python train.py --arch="inception" --model="image classifier" --dataset="gratings and oriented noise at many angles and scales" --train_examples=395000 --image_size=32 --crop_scale_min=0.8 --horizontal_flip=false --translate=0.06 --targets=["angle", "scale", "kind"] --num_classes=[12, 5, 6] --norm="batchnorm" --hidden_act="leaky_relu" --depths=[3, 6, 6] --kernel_size=3 --stem="deep" --widths=[160, 272, 480] --mixing="cutmix" --label_smoothing=0.1 --loss="cross_entropy" --init="torch_default" --optimizer="soap" --beta2=0.99 --learning_rate=0.0033 --beta1=0.95 --shampoo_beta=0.99 --eps=1e-08 --precondition_frequency=10 --max_precond_dim=1536 --merge_dims=true --one_sided=false --adamw_lr_other_params=0.0015 --max_grad_norm=1.0 --max_steps=4500 --batch_size=64 --epochs=0.7 --lr_schedule="cosine_restarts" --final_lr_fraction=0 --warmup_steps=900 --weight_decay=0.4 --adamw_weight_decay_other_params=0.01
Rows from block 12, named by matrix and row number. Each number is 500 + 40 x the weight over its row's rms, rounded and kept within 0 to 999. All counts start at 0. Numbers have three digits each. After the name is the row's rms in percent of the matrix's.
# b510: branch 3 first 3x3 conv (model.blocks.12.b5.1.0.weight, 120x60x3x3), inputs 40-47, a 3x3 kernel for each
b510.0 107:496435480544529436527504471476444525462473493548479515499572466444482551497506525421527555478455579477496384472484490402515549444487505508472502412464534571540496499543453527507436466479490532471431482521477422492514
b510.1 107:499538511521524497499465547529479465509486486523496460464516546481473526539490449420499497462548519478480491544481496533468460568472417484419484552528463522513400486500478457558583487489556498489496495555465513513467
b510.2 092:465486521535402497564532531472427465455515468529475507465474487502533455590523547500488505467493500535488531449584536471503497594474468472539526532526515545505513518482437549507482533499499469463510524542499504534561
b510.3 117:477467490446471546564481468522607466471499474445499516434560461591455459481427559536438493516488485487493548559559491511523482435466492531496455513480473482446572510471493447508547538528445482418513486500470569507496
b510.4 101:439569499433451502546502563520468600429509532568490442473491517461509558508493445520466497458464536477389506535534454518465421479519486482499496461479491510504439439510562480487546455558532483466419487495506507524523
b510.5 109:448518455448502464574483549452508553592514482480517465548470477566433530441560580524485597481433494488508523483519482563507530495451515420473476505495473553573487405481565471548553563463440465513506459520431511527508
b510.6 089:509489567480531539482501612476478522493459495539528479439503462497514500508486538542403458543522466653564491500516456502488439500484458498528481537481584529492551474538530465473543398529512535521527481491509479524564
b510.7 100:497480525472526469489492484568487463496520553465571469523454477445516519503478497501434395512565522441564598452457468506505507536544538467461448454517588504532526464485526547545475454535499530481497439446462546533488
b510.8 089:482489507486529516418517469504464494511493513536473493528506506470480456528498479455450438509513520532535593522509458510496487477529508494499543545507477473460485539563486518495514554575434501553410494471495533510515
b510.9 081:515556555565510522484541448481550465546527447435547501529483519532481474553521442497542481471515476465456467520504523461475460520482565459464455458512489472413494514490445503506457467467505474487479531529513543462509
b510.10 105:510506543533511461516438459485485521417527495545488520495470527475526439492444477394580571511535488430450474466527504541467433483557494385558528458571578461432436458540474540588490501471494511484448463453510453529523
b510.11 103:571415533483455488526471477489431501496528514504527472496569471546436450444504476535607481506451508485485467439460567435502601474510445468469491474501518511497532469528501601470560508519489528541477466544473446528561
b510.12 103:449489465591469489512534468452509526533500487486577486443482512492475511514520524489457458497521532459573418512511520536548442537460522504533597396460492553475466524492498503489457599526460485548486570473467625403531
b510.13 097:475506522538559504502472507478508458553489488521484497517483457458534514452521475460493514520509468502519488544535489574433506455475454571548566424496525557437493571471444518516535535505478493517445576510485500433482
b510.14 120:545528537525501432494431477481529471443486503569487463491424618485641385501522444410493512540464473441534457528412535451495524518556536429444517520549517480539530521530465452433548502543521516571537492515455399448460
b510.15 087:560472536587529511495519580508492395539485534525485519485506547452454504550521533468494485433495515466525515475530492535486531531463507518507449521548519549487474499570545503517570473587589590523485481593552416596563
b510.16 107:510429488529450535470555518544449471547464513520518488483535480558514466591422454492426516515401474653489483466487534482522480528487457470498574426516500487446461527503442459527545490531503504471475506509474457447477
b510.17 103:524475488523515483556477526502448471479544497454481511377422594505568474501501451462473480548510464571546426546476442570491473505553497423453476559489507579438485479526474514448495533456557487551491437431591527434471
b510.18 106:535411560507539466487501431502473426505503512478515488475482492548469463452559507520567567517381462526540454479547496442523511475476463513423411543452459515562558572567479529487412445533483502489487434560572479473443
b510.19 098:491512542477529492448488509556488448574508447540541500482551439501501490507592525511537560489503399575509509475489474548532476403458510487514569548484504564483401512489549470505524500468455500528524507480495492461483
b510.20 100:479516461534445508490536508494518514487445504549444535467497578478546503558480481513492447471564452526482570486478514491507526509509435477558501546377518466444503484508490576446485551542430502473502484474527514533482
b510.21 111:525516448491462513485552508535518534491485462476466488489481434437566512533475472450523573534437439565507543525525511461489573473475523461518495467532469519500439523520529522504451480437543505510487502527552448587491
b510.22 087:606489443495527522530495515523543549459504557470527565531563534519574531548507521486604553510488511547611554526481494475515464480422457537485495457398471491410450491477474458509446478461479526533477471466555460468590
b510.23 103:478533440453495528512538467459454491474477533538592541439514575433524486558581498550489489465452474546542570497455463496512444497483576479471468535482466524587578552538506584490483431454450591487444448516492502490455
b510.24 093:477485530499483508534548483478508510456496543484487453539508520485522460486448457549532482504546466478481475497542507460490530445452491411472504537477430476528530514498517589520489511489449423404478503495564533541514
b510.25 100:574507507469405492469432462404469473512588441509556486484492503580399459581478583566507536487490484567454480478491508497576494506572463441496547459418529580441498547493539446485512432478527554447463610504509481518436
b510.26 109:535478509475536478543520479548480495472494548519495513450449443520510539436565488518409465483446539475540480484449506444551534481423491487478446460475508499527604502578460518514472508521398497528463501475445422566485
b510.27 095:478476509493489472505545511560520533444443466504462506459477573484488438510472509495486482510474498522565520487445511461484458532538478528500444486439478472549495549416424455480520555569522472573502531497466584604564
b510.28 097:513500476459506508472517529538445426513568463522512519408519501487452527452512495542564522532427480544509484510551449480501541508500467522528543518439425502507528503517421537496505534540468505525485535486488526522494
b510.29 102:484490517548536466452478517542552525522468602470471540557512442406536486486543498494451520518495535517483511422557502554506437537426579467470530416546483411504552531489526512529479460529488486457529534491508580511472
b510.30 103:518479490500419528475485505572472491520457527396513492496508476464495521536485481525537490521498421572525553529561431537493505481501521477478482556502470526564548464501405469514521532526459504483519468523435479496562
b510.31 098:464501429491492530463528563511465518507522496489462542532458501442468540495504518538542547522446462474450519581484446503468462430506452499566488482536445570482500511441569513571453561446501507490473562514462516550535
b510.32 089:502440542495479587480480517491536494493542414603499470428493467441534526452506491482453513436558550408535506600467545548483483487462533522463500495559538461479500468560490491545518502544589440532514458534471533497608
b510.33 109:546530540494429476507475445444582554502435452531482518550563492421510492516491499573507504457504421496477538421489459539513493533494514532516541461472501495558469501470505543521525516474544485492450511482535530490479
b510.34 096:458474580473504510556529508525444498551471478486512422475541476497459503467500488491477516445533516467442540399512477429466477463500506491556458487420492490424536492449496453539541606464448423481524468571545536536537
b510.35 085:466621515429580437518490480505499493512498497515440513533474527423471582453550541473475557455472572471487574500417459532459521466457552535505534559531495558501504488491519489508513507410490505507410524563488537471482
b510.36 093:541560512507506539518510448526440548448513529482560478508512540444514537473513469543461498496495460512464489495493482477478546553487523501546488444554534450482471457452545537543451434558483511505515486491526515452565
b510.37 105:516510480485522564487457516477524428636528377554505437495502471505491472484456532533496418553538496415512462514480495500512507537527434540537435486422473521441467527531468508459478486461443482523481468523515516425499
b510.38 092:441503492436497496451482588500457496461510497456554437515509496464487467500520460478485489493546490447538498529436441442536533498539547484517497507498489501513501536507617514484473544447451530474538519429505517518460
b510.39 090:448579535508530527475535470515502542455571502467531488513439558540466454537549508490503501526556551498461480452580496482492445461488464431443487472458461530567548504489501532545526505498418475538531548487396459574515
b510.40 094:536513453511551499527522493500544466521503444484504526428476508445551405505474533467502493437489485418502532506507460469461513546469539549423422463506545512524547468557487493568473578522521444574524491490529472490425
b510.41 099:533436533431528485511530535461444538487506506510513507514475469507495497479440568519457494571507562510534461519543470543578430489545414548535480448494478460504528572502447499470511465518542508458421529609500527498503
b510.42 111:566458440486476489450460531445511476489504476551534477465501528546535460523461503391488441456540485542484553471442441459554544389559499504523537505486452551487469499474515524468472506470521474533514485492460492588469
b510.43 102:449486449525536534441528495464600575426565537448418481560541524466539460478480496517557569511446525449482431554517565498584474412516464517484534504493498500447505543570476488495455481515488462494517466443380511556485
b510.44 114:493492492543450514507606461491475523512560584477530396458492542530581422495499506527397471449472539560524483452475462526487525602516496433541556523501454531489491500575500503498466479475482446524533509499577515458569
b510.45 104:475516469522471487459511491458535459489510506488486542470462499538484515501454480477517495501497466560490569508584487538560500446520486468498507505497497537479453403503468528472500493519499519540432450530451505534502
b510.46 094:587528510478432565534496441487507535471483530507483519481487509439515511482568512517567445478486454507426531472445428535503523419542587469475477454487525504529444524531499485482552493529460534508474519496508483518573
b510.47 084:569568511556503483514550495465499464556567545458469524589452534478485509475511469488493519477510498474557484592510522464558487489487498484496433565570487392505450520474435497582516505557525505468534527490529546557549
b510.48 090:503505537476437483492591483536443523555549444484464550529563470492488491579484482552512519467426445522500496506504534478458417499504538450457453560523531597455514540566491470499545483492522521453442504453480481563536
b510.49 080:536560478533496555438494471487505451469531507484480462554494509526535460575545505436486482504503440504489502559458523446615494489441473517537535512508510534497517523518547497531506485441538486530479515544496508433396
b510.50 097:498546602475436416491484494503570487510471493490490483442545446454510538425503491529501483465413456490532536480469477514553433495541476523505521460543359548483538491520526524495488572458571515468393432526548510505461
b510.51 092:428472543470557491487487548456435488556475499491499482475501568461520464489465458528507520532507473511507456516527489474507466425505419518455566456462502481431507478515525543492574538504424524430462491451506519548521
b510.52 093:405460453552505493458468498493430484478600512492538510516558528510500491472440442502449506453519483486551493547516481511541561543522481489484485533497497519556482538553538460517482435503507524537505490500430501498506
b510.53 086:521525534517508536569442477550442502529480515548550476520514472507498505466553495469478565470502539473459451540485458507511412496420534479415485562396482514569509558583485550469457538474467455515481533483499452465514
b510.54 103:577459532469564426432509466485497484507517502522521496480466508518508459460486518518461475496500527602429433433512417499447513596523498507483452584533476489462490453584492519537512529509503442498505460483508488562499
b510.55 108:484504571499471522445454476560488480527464491478431538587475482435536509550499462560404442421510532515490449484526375484436523479510480468438546432488557517564582544479612462441542474482544495491481461490461472456472
b510.56 103:475421501513526481486519483472502457552562507471461480500503444551481486483489464507604418519434485469531474476519492479536533507493481540492458493436553392552567528391439498454529510570598500503539524529467441542440
b510.57 097:512494466551484448499505437547497466494414592484560526478478533457578458511486443528511497444559470509485494483445438556497587542592595390542599523562496467508490462507440449520456510528513445535492541441474525513509
b510.58 102:396507591441462481510523498480476558566483503471454471503538433467499550469469527538454513529594459480489444506524445513556416554515454512460515498512488450474480505497477580442437522572439520504502546546485513479442
b510.59 106:531501428510479508597516463519549534507505497459548428486501463573525487466531519459551519448466406501531581484506511426509575487474485592463522470470487493431549458492520508501518502452481475565550487564483516461480
b510.60 095:517531510488441581524505515501519532485515486438455467423480510545435525489489480467449575510516414525462528511532419450561541494473538502517485445532544488405514469497402550512565575472512450492503520513544476521510
b510.61 107:487467470526492430521491508548421473553541456426430527465582462484488459503478549478461546446536497484543540544483520581555540497448478513543463526527481545438484496492469570585530489511456453476447507462537500504528
b510.62 098:492540438503508536502501514509520406530489543547483544499519499524501532491488481463462526457587442511554494467478524515643468509498434491421481481483528499488473470449514509478486515470472515551524545501479522491488
b510.63 100:488562552587485523474485437470504530484486469523432552588464482446502469497493505474473495498536481554470481491456549523540478530599497443516486508502549484442540441546554472500468460502420517494564579490515548458492
b510.64 093:492499518476468424481438447477517483551492470490525470508415464490436460548493523479470418512560539525481507437534491510528531455528488497504513535477476458535482487519525501524513508566557472486485561494520381570555
b510.65 085:458489521555538505504554497440520459511546445558481440527522516518503530504543476513578467549485520431438501508527573579461466534475488425489458486517476458551463475478473488523459530536456468518517449521561552606435
b510.66 093:540469518556387498522587531455517463474510475543452529487510476520517491531497478498552537450490613456443509561487477517547551488488546568501538530490451469503555459497498502484465517471530447513487497510506477497535
b510.67 102:478468491512486451485542516491441529483547436513510383516519519515547464448541524560461542516478415571444475541494462537467491512451463500512564445539428529447434528502479499488543500521452500543504475453578454556527
b510.68 111:511487476527474541572430508484539488471426488485502615503493526543472537482471546486546404517495543410527496464443476492464534496512534559523488540437460514455518432507527480506478520447501476517497486478537436525494
b510.69 104:469506476497527488447499446511467481452528550518536534512508577551497501448511507549537521484537504493542408455493505542519427565540503477452518451467588474519478475520537507489510448529513491442468544507495479456480
b510.70 099:524482494453484507472464571478496508444472533466459503540503495469531460516500501511466544493465445473484544501407445524523440481457477571524488497398450464420516456450496487564562475520537487486569435523511508499552
b510.71 098:443462467498515555494476456579448517549515511553512522553464500454523562560518447550476509428527468461541593554524483547499428534476380582476457471512481515605540523477433480465505517538512474487428505531457454517566
b510.72 098:470470460514510446581518489457421420527583492509486554488497528460459505546560546520513510510478504493454514532548568581541465433497445475500508502481516507496463554577560532470526438476506483551524444462540547459504
b510.73 095:495517517529495465523452456430551485522500571492503606421585459559548519556560415551536529478415515565535533379516432453537540512526452471503472539483523423521593519493493455475433485488482503474523487410486523471469
b510.74 096:530525529484465489484530473513521499488495506485493518504497449502511499477480502485524512439504432521536545433549589537527526448482441553442477511473446451532508567428422542504459602514541529448512515506504495515484
b510.75 099:450530481505490494463480476496501581490482545457550494466511525485475535451523527515534498508488478560426501508511466460470520446600435536573611479493442493382481450509455477487506479520498456485546476496507502474491
b510.76 092:507499546440545456477495495481479579551459471523462540510488500474424478506530468479508453499470470479528506567445510435487566460543594463545568461596505431518504492478460463582447539469524549468538492504565475481499
b510.77 105:588538517492433476467492421441492504487470544537602515516497522426591424486414578494509472510480548449482536579486482451427452546506543409482527493500518529500536437462531512518493480551497513466478517517472458556499
b510.78 100:449503483522478493547561411492470506491449460474477505485509490518484500544501539535470509509470477536527487591558401505495496423428484508465511534408467505588471462478485520483504538518528516558517459546479458501476
b510.79 104:456453427504540502457455546536509542472498483420541494464510452547502525549425519500456421473535511419531526483500525449436521506548499447428473428554594453532567541516518409499462443494481446481465466579531485503453
b510.80 096:486561439497527456431484544613543490441536493504475422579491457473522455547565560496437448635497475523519495458530599430505470513449369526393502528457511519547502542502446557530551440506412499495447507484482487462490
b510.81 084:475497515405491507514464494492499480518479510539482529469462495458456484524513537540489492435502502544555497525496544442573437508445455512526546589546483484471497541525534518539487544476499502482481477519482602509469
b510.82 105:479515525525466460557459539520533499482489494518504526576465550570542445542515504466477459498467496448505519470481486526470565480516441518503594505479401560473434473574496538508495559424513419526500453472523495519460
b510.83 099:437491405471472511597575545468495478457477515544528498479530486455502482506505528467527470518519453481630573515452525491542538480518524552465489560454518509500510440493507584526444473563517492480514492527476474567489
b510.84 110:506528458468497454534483524475513475441543518476605455500621486444523501562408530526560518466510415502481499425460496441493523537616459530450471433568520439476552501496528607494485483506485465544540535525457520507428
b510.85 101:534549527471496523420483464508529507488516465494517413473502638512460451487518475520457485512541493482553457475480462550480528570502469502514485449513413532460470509492485438563561536532619488470489511442574512489459
b510.86 083:525519504518502510470482515463515498466506511430535432456473495495417451498479507486441585500480459445423505555542499537490513474541521554557486511563494486533440499447515501478453452462524529527449445476477431475576
b510.87 103:525487509513462504468506537545453451507598443529496417531560475565467528488605471535464393541376546545521486538467436496558523519480468504455478499468457407486526517528583472479533502496507528473567502495486509549550
b510.88 108:448503465524494575458530502488415452546479536477549549437523558463525471480440489518531504456512461504484488438448519466467477470453528520523536532515465452452502449447503514526545500523460431495542469482449537517503
b510.89 101:524462484554583489537514502528485457504575483479522498419563477552453555502474477555599501434522523484452465431446501515449512543568543514582566484457518479466519489594536486481442408477498470516470411542484521535491
b510.90 099:440430471560510508563504550494418504460490477578512570463511450500544498455568459495493498443421544534470497504511515498506485465514516587525517443460471475555485459449528529542503531533535524491477533484492513517492
b510.91 102:503485480486507458467534515533475508497486476532477465516507504445487525469470489500468472493492525510423615449515498476545434503454507597474491546476519465409542531558531528467421480472496569486513494483420552515459
b510.92 095:493485446513545500553575467544541464454545563451461529500525558462514496479448427489484440511522488471435562475483482437441500433484515446534571437491504469462457426447441479557477529516542519493442520482489541491435
b510.93 093:482462542529434555520467473501456499527555550452473447485488506477506435519479537484467477529540470471404524498507514384616577492562494520527489542440434512549517523571548511526451497481461578480450511521477451552465
b510.94 106:489494454489536502458439506481476514525431504514539452467529429506529517535528489441459463489473395584623557520448505500473471448552469535546527469457452566499480400473479554471497528491542488425463493499449432546449
b510.95 102:552533532499534506477510424487478498468505488577527448478437579548515521495516470473507434453546495507465493456506536556490519512506531468519514446498542534484570451506522546571572492385506480476514581540552508457435
b510.96 105:506492469569544490457471512429513560504466547556568496535485449508486518477493479498556544472491491526497558501498525524486501513520439519532475465480556417511543597500445539512455380498507512486535507469540453464472
b510.97 097:517503514563526501449456471569571476501462552436474512544501542428534563488475355504501618453450533505515504458554520496466497460489480502484540451502479453465424511571511528489467497491552480551520483471459512523504
b510.98 100:536459537515491522462508512525478527564522536504562556455566514549527510520535433391606521554612520532433511471463469458569495452555563453497510535420508586463537529491506496473460471520508504440466449526528493467541
b510.99 096:523500474448572482518558530501459500524552460451546513478463430521501529506447503437491496458531513412514520523517495483583511461596546544482590464519540428453536483487493519525477469590484481474490460568459509408506
b510.100 096:477589500562547465516456515473485488503569501524484505528533570511457484521500483526457507453442458475529583454442452555554576498525550471491479512491533556488523531506471485502465467557530491481529503516429516536553
b510.101 097:506483445505517427483461510534545425538512478563532475498535532488528451383472509502512488550440494565497497535547514482470493523582533483489466641459489582489418468502473496503442509498467465518535532447520444488542
b510.102 106:464454548429554477556456520470525520500593477498483475546517518533350532486527521495482525585429516482559530509507527473589520477429444513513485497471510524513466429559521487473545527512507484497564491564521459509501
b510.103 111:479451536527495486406462496513494384558474520483534411441565488454529488522403551479539474459541525530465514460509448551494467480536489508514505468498493559435422499477495409563499510414500534494440501552508536548502
b510.104 110:471503493528469460515504525514520442490490536487458546476471486487534391495497495567441463443490422497530483434604540493511543412521515472502511479555518393533527517473449412528444440541485514517531468536456476540486
b510.105 111:465528487554452470502525464432571509590452441509493477573493476535530497479460479590584512476583490470413457484474526541523404495552448491490528394488526466572540502453509451478528483557475489508463486465511560521578
b510.106 107:481509450462477536444487527385478527578454552515503531525532480492533448542498475470518497464479501512558607482511489490586547473452533557522545493441460497471539529463537496504470502506542515544473502522509490466527
b510.107 103:494499538476532498540421448463475473516469528430487526502526433474520546497512556420495500520524503485504523560488415524525522436459529477456519400497537556574539502502490447573477604502494582503546545491433524560478
b510.108 104:479469519486531507460540508550487448482480567439494534510543467546462496492453548636468499490408522501449584439428471454535545465542634468507529482488532469518508549512457488524516483477487455483480500534450560509452
b510.109 102:454489526529585518557536445553483535489483474490523502474553505501453517571501470495506524564461558468367518522475507511459526516503520517513490529516424426506529433516459523548457495478464475496442473541493572453416
b510.110 104:486535528492524526487481523492455522555521416565554551529542505454514478434456542455496533462486454599532507496447475451512454555521509456438528542563475517572418440466480477504492522463523559476510492516534505472511
b510.111 108:540455511517506543444520532507577611462498479455459486488489454469527539504514490430475597437429577477397542527431445555472511493503516436481524553432507626455518530503527503547468550444537532435462536442442530522507
b510.112 113:516419558467488480465518481466507492517571466473534549424568537610334541418469570458559517553476468504580512473596517552556499609479490512442514499439546498521536580481490489480554493512479464444538456444491507474493
b510.113 095:437521459542571508604496517483463493522510457522554468519450496476489533541440511498455521451472534469470511465436474465521473461482537538440550426556497529591477447476492507529496528580492559549425529489416492433540
b510.114 093:459525488544519425494521538483464450512493541590466438473463525484493507529474468547477424517558519499540523442528449595541424503527481479469490465503495477566560514396483588489522504589492563492421515537470462507528
b510.115 093:475531502497552501511503546563476448471480512505551526500502477485492449528523481482441546426552563529511463448511499488489503539529457549477446521560429524542481485515521498492526436586537527498557483487537521479472
b510.116 100:414528503367473495474560473425466496473441634489536505450475511531496515568459533453529491468490449511550472581536415494548498494463457535535436520499480498460504525518444534469517471476496583408573517475466547501415
b510.117 109:503508426455503552507512482521497526567570480451591412448577527531519447447500500492547545472564442414441505595497542526487478454519565520615455485541562494364408517486500492464511513534544449506509517469479533546504
b510.118 102:566556473502477455482462426517444521500469475554493530483513457550544535431525447583525541502388487499459478484410486491398486523464561462557448499467488481521538528572508538471437399541490550479492499551524478535445
b510.119 103:493535470533479461557480492571572472504579519493507401555448497469539456534509524517460583538533535523503546547586472540482519461448481522436542485560446524559465473479521458532546479496484562549543444564512485561524